Rows from block 4 of a small spectrogram enhancement model, named by matrix and row number. Rows with one number belong to one channel. Each number is 128 + 24 x the weight over its row's rms, rounded and kept within 0 to 255. All counts start at 0. Numbers have three digits each. After the name is the row's rms in percent of the matrix's.
After each channel's rows are labels from the 100 clips, of 14976, where the channel reaches its highest value: "top examples" is what is common among them; "peak on" is the class under the peak. Only what is clearly more common there than usual is listed. The data: single English command words and digits, spoken by a formant synthesiser in many voices.
# convs0: first 3x3 conv (model.mid.0.convs.0.weight, 384x384x3x3, each kernel summed), inputs 96-191
# convs1: second 3x3 conv (model.mid.0.convs.1.weight, 384x384x3x3, transposed, each kernel summed), outputs 96-191

convs0.58 093:176108130127156086162100157122154129148115111083112141147133089082156180121162135169129091110149117116134176101123170155152143148110127143117109110161142129097115140127123150097157151109135157120105117179123121109120119107111138186099142121161142117156135117101122106108098122101096196104
convs1.58 093:097130127146106141149132073129120093126140138180120152136127124115174117122084130151128145129158131133155117140120119118158114130117157112162123132118124134135124123133145122167123135140113024124136115125118124118110124127130097132155123162129171120156132130138105148162121136142163117097
top examples: /ɛ/
peak on: /s/

convs0.5 083:140129140097140145117127136120135139145127132127117127137135140152165153150105149109098115074106127100127125120132184095089151147090110113152126160126027150140136149128156139166100072123104123096163107083124097129085134125173084122114153115115111175107125115116149100142114140134139098119
convs1.5 117:148128129152136097169141143113157133134140145158123161129113125123118128140155087126141178123136173127117147148153114119132118126141117149100105096124117133105130123125125183116115123131115113128149135130106149133099117125123152138109133130125061132090131128094145107105129118087113128106
top examples: /oʊ/; /ɔ/
peak on: /oʊ/; /ɹ/

convs0.253 094:119111134130149104159139157120102153123110152150094132112112108169128130150142131101143151105121127099104117111132195131120149146121133150146157130154134143118151167110122146120148140168055130106162158125132144105091104114142175057128105113145163124079112156119131084099128126148136115096
convs1.253 102:144128127112105140205136093135193188133132134142128156132128105136137125088142108151147187127141164122142114135124113115140123124166112155127166113105124128125128126128132078121150133135170168122137113130187116134109118114130105128102128157127095128162124133180104120129131114116120118136
top examples: /w/; /d/; word: forward; word: volume
peak on: /ɝ/; /u/

convs0.111 094:129069143096098106142139114134143143101078107106140108132133126158085096156125131104105121139109085152053133145121156176101150134103138130121160150121062102143145109108108126125135109086098178137141128101124088101104123107144132118141101117126094096118100155129157133142109109132123109130
convs1.111 111:125129127100102151129130116118121094127123153042131108132124106113149170111137089126144145117133158115161114093123091127128111125125096146125135145186127126099130140127119109104163137129107101129115168126156094127155131139120110120048138126129126124104127133174091147143129138081109124090
top examples: /ɛ/; /s/; /ə/; /v/
peak on: /v/

convs0.100 094:150104121140101082099090137149121087157114158118141127160114124167154120140123139138127078122134139100155136136100147153110144095135124175130112126100110116102127113148151116115108112087106122159133092138162175109112112107120159118143147105156158091100112111083114095086110139156113138081
convs1.100 092:139126129146135160127120181125145155124121134116130105138161143121103108128091087059094125127115127132099128174131090128117133133164108125183072130115125121146125103130111172076127133126139147129120125127133140133126122139129116126124126109132082116085125129153153115120130106172110125117
top examples: /oʊ/
peak on: /oʊ/

convs0.30 102:152125117126127118171129110119137144135112169124131129148146148049134139147122108142130122082109093140147163119143158126114133119085143141106151153122070126096132150144121118143141098147107089142107125129087109126105124117096112097120097117114127104181147132082148118085077101107099124132
convs1.30 115:137128129107112111156133129142180093127169139072129139158124127137158103130130165140100155135097206132112153090113091137140122128155140149114098101080131139090119140129089117123068129122117138113117125125129070138130121136139101134112122151126120123120131126132123124119123184115132133132
top examples: /oʊ/; word: no; /g/; word: go
peak on: /oʊ/

convs0.377 086:135147137099102127126136151166152149097139076147097113157092155106132144122124157112063167135121102117092103124163105167117129123118119160112159144110095125095128090127104127105135133090102106095139134119104131109111139136092139090130139120168125097129148152090114131099158116125136141142
convs1.377 065:128128130178096152069123151133113112136100127114136066134121123152113132110168147134150141123119123126106114188128101123141137127095124113099130127103130124152141155126159123151127134119116103115123076125111123139156128132124093127126132105131147133124131127121139126162136082107161129148
top examples: /ɝ/; white noise
peak on: silence

convs0.82 097:108145141169141117146135151135151173158123169109118138125142143099114093142100165130123097170071108133117113138120083162137124134153130144122110100165133121137095119138116105130110119075164095129132107146156099127148131178125141084099128172101135152151132119144140130120133121098134133135
convs1.82 094:121128128191120140137151148080114109131142107144129163133116104114175132144184153141111111128157184132155143094121119120122127127144153059123181113107134116093120127126133174085097125140113167117085145136060140136118116120128120127203131092127108121178133131105122129130126128148127124119
top examples: voice: deep voice; /ɝ/; word: learn
peak on: /ɝ/

convs0.99 082:177141149120136131145108126154128125133131133149147128134127180170113148068188118131141115120149111151132104141106048159130146093128114151115131151140144146148135138156101137132130160173164139156163148113109119141109155137090107093078129129137154133157116141104122122126090162131134132152
convs1.99 085:122126125143163098086155073085129119127105120153123114114150132154160110182107143109169088119133150121131128113127227128126121126134100124176064123118125135140132115126133149106129135119131135134094121131116182132093126142124133122138132084124109119123131130122172144100125108169126125153
top examples: /ɝ/
peak on: /ɝ/

convs0.314 114:119100117123096110131103095133122087105101100083102096109124137082056142104143130111098194102128121119098082102116129093117086123126094160119130159114091137122116146116149117106116122087135102087095132177138112146118129099137086152141105092122117099109129127126111101118085061129081080123
convs1.314 090:138126127181157134128170171116102148129167111191126119161142117129154185180140114150123099125157182143154125160127104124135138121124169108102087157188121127152131174127149159149123132121106145131151137125120160137111132136128134128101124161129177126148133129147150144125127203103173127177
top examples: white noise
peak on: silence

convs0.117 092:117133101119111127127130154153117111136123112113118123144143139132115121098144097102135120141118163106098069130157113123148130140095146173164118115100084146169120119119162130148119141185096123184132129124159132135124110132139151108132138121119130108123124125158141128109140110149090096160
convs1.117 093:095129126131115143143116106118099097134154123095125079125097179120107117112116133133098121125132122125124132143108123119111131124171117117137122109151122123111143141126143156101131131127107119113144153133096111125117119123124113128098137143124123131097117131139120129117128177112108126089
top examples: /n/; /ʌ/; /ɑ/; word: one
peak on: /ɑ/; /ʌ/

convs0.227 098:126128098126143099103130093145102124137127149138134080122131126143113153104164119080125129143113055138149131173071149085147096133128117126103159069091143083121118098108088099109098108090078084162129150145103139127088111134129117093126121137125077146135099116103149165132144121121086080130
convs1.227 115:124131126107140180103144097116166134131124110106110149169131113120131126146128136123124121128079129128131131107157143117144108125146115177121166112145132131092133116125121094124118133130184130130108094136122075130112130130126159131100130146128111130171131133156079115158132121087115127137
top examples: /n/
peak on: /oʊ/

convs0.226 103:090156105158125100088137130102143118124116116177159115125153114120109125118151165165147116090062122131115087104158137135126107137124152129155130122120133117076151184132123147119106147111140109159121135139132144131133134131082130112099123129114139092072134103095086117116145117130134119100
convs1.226 099:126126128115134173110147164151128215129139129113136130107174145117141122188154144159137115134126153132136146146117142135147132123140141131136148143151130134149137160124105140152165132130161141119137119134122094140089137125126161135092126139126139140165127132116195144174132139118074120137
top examples: /oʊ/; voice: high voice; word: lower; word: no
peak on: /oʊ/

convs0.322 093:127105117110137130094112111060140086136115101106176128115077148092123163110142074112122166114102114121113152112103131152133091109171132149119142159106117090121114104117115129134122142120129093042098145164133113112111114093127124044107131128102122124109124145100103133090111106131101118098
convs1.322 066:151131126184122155098148154209112147140163130112121145196143120138125162093137196178143191131127117141126132187142132132134124125089181133121138126138125125188121133132125115180120137139129160107132118130131118130126137123123096131137128126122115134212134128121176114174136100107122128146
top examples: /ɝ/
peak on: silence

convs0.90 092:114160098171150115113087153094120111124128122104162060143129148136137115131090147157131101157161149106103145105144132144129116130146119102165110118140135122141136113168099138085138165179160125089151128109108120126133179159117126139131154123099115114148117144129120120132138165065119090132
convs1.90 093:133128127136110126117166122140146113127078123134111162131135135109154206147159141131113139133133142129160134118110177132107128123102115121091172133155121134092126125125154086118072131126097103116104080124143125123117125120125100129138125102127144120177123132138114102119127133164119136077
top examples: /ɝ/; /ɛ/; /ə/
peak on: /p/

convs0.184 095:102111137138123131128147138170136104124139107112114145131138139128119121112146126093112117051120159133133085109123123151102149115147133152133137111141107128099112102112119133136141137144112130153128140139106118133133117129120151119187100109100161097144119132103124181124115136134155133133
convs1.184 153:125130128094120100113115136110131081129106116131125102138139123122159107101135131150114118125169109133097135113124145105137121128093110066132099126116125127161130129127153099111126138122138166133096104134148202127103137141128138131117131119128117124125127126157088153116129122112111132115
top examples: /n/; voice: high voice; /aʊ/; /d/
peak on: /ɑ/; /aʊ/

convs0.73 097:121110151100123120130109137136103143149139128080146129129107153138147130108087108098118119114126113121125116120141126140100105115102110127129154106124065146120131086127127129132140128092138164116126123116138131147183127124100142085106151100151134140124133142109158148109122122133107124098
convs1.73 134:115128129128151136157111135112141085129144143118112111124092106137138150115153188134163138122143131127137136090151122116136145127143098116109122113128129121092127113123132140070086132136070106118147138128128123135075127116120061130114130104125101124086125128103122110126130126134038118146
top examples: /ɛ/; muffled (low-pass)
peak on: /ɛ/

convs0.213 119:096125105120108051135158114135094101132118194122127124127138144140125143104131132115163123121085126129140119124128186147140143121090108105134091146097087125091099162096104133163131128113118155127114115130104142119103100122121163103133161108127149091149127134133112126093110099083168151130
convs1.213 138:147129129144124176144108168134163179129125133093140151132125093139138070138135123101105146122055154126095136114128115133128132129141111158146122114151127132095129121132152076147143128136140129121140078124166082124133114126124106131060133126126145126150125130121172135114133115078099132145
top examples: /oʊ/; /l/; word: follow
peak on: /oʊ/

convs0.105 089:080120133136156119119167146109110110100152151165132113134144134141115197121136125148139094085105125121145122118136127076105072128149146169151178142111111112141143106101164147140101124135112137176120161169155141134144111131147133115119124125138105128131093108131133129105082115123090130092
convs1.105 097:128124129135066152110134116152094089129131111148132151116166131131148129132060155101137110137139102126084116120145149134100137127162109104165094097137126128091127140132106097131106133143141144130097144127133154129102126132127104129143133099126161129111123129117139138102127182096172137172
top examples: voice: deep voice; thin (high-pass); /oʊ/
peak on: /oʊ/

convs0.131 113:166102159140131151124153123110144142118178156168120133128132153120123136139155119129127170123084143122169223113148146133157113142136143153114140136129134134162138108131128157144136111193106135136161147123129102123147168104121097153105104133147126136122152153098151161156135147158125113152
convs1.131 135:132128128134109135124145106145096116125111133160122144133114157131131143125137136073132124125147088129137171127133040122132120124167139150127084121160126124139133114126120154139075129129116119141141195132107116133134128131126086125142127108128106126081132128140083114126130105093124124104
top examples: /oʊ/; /g/; word: go
peak on: /oʊ/

convs0.112 097:134149120189141138127141161145121135090177082103163111136124146165113207093178145090146145148124135113106080141129100123113117138122103179125124159100125097108142127140117124115086105142108103209078092126176121132138095142123157118085158155122119133166132100084150107094133148139117119126
convs1.112 092:112124126099104099141101144079143143132118138148138131112149096120130084167107098166119102121202087127127127121102135149135123130216113158158124107154124128117125141126114125124183134131121118149123131132150108119124129141126166124118127139128120133095131128144132127156131146089096130144
top examples: /n/; /oʊ/; word: no; word: one
peak on: /oʊ/; /ʌ/

convs0.317 088:153136110144091140117125149124164105117150090110120159144111120111104115140164125123124178117131156141130150127125183131134120126109152154120152154160124116128062119114135112101183156137154153100137104105127168106166133138088146142153108122116143123148152124144133166134062161117161148138
convs1.317 088:100130127151085108132097124159106150128117123104124076111163122128167171132142112128148177131173052122128113198105115110142122126137152092072101107088127135076128133133137085176097132118104075101139093132136084122084127128119077126150129177124154122197122128109144152145130079145129126140
top examples: /ɝ/; /m/
peak on: silence

convs0.218 091:088127147116137088126114138125075129184146147176120124129060155175092155135174168125138144097095112118165125119136150190123135110126125107142093133137091110118094083106119104168130128095171110083139139128119103155123109120107120138171172083100142116126131118116130138122114114117142120129
convs1.218 084:107124130109205133087134128149159140130145142136118152119126111123141146119142109141165110131148182128145164101141137111120132135135160178125182142203130132073134126134139125111126117134128127128116104134121130128137129133133115132099132150127128141172121132147096138125130102089059119150
top examples: /ɝ/; /f/; /d/; /w/
peak on: /ɝ/

convs0.154 091:169133152122162160110186133131123149167122136151152146130172142133125115140155161152146130098138166134136190149139158122150122145114116168102115115149119143183083136091151126084107139151164162113108137171169136120134163130115150126152137129142129120120152132131137116100127130144136165134
convs1.154 103:122131128098129096119132134071096035132122126092133100122141135114114133106130074128107107128112134112116111075152105128145119126122166121152127130148128126131138138131121129172100128125079121118132100131154163128123119146123157126119131124128118132114122128141134133162130111156139133109
top examples: /ɛ/; /ɝ/; /m/; /ʒ/
peak on: /ʒ/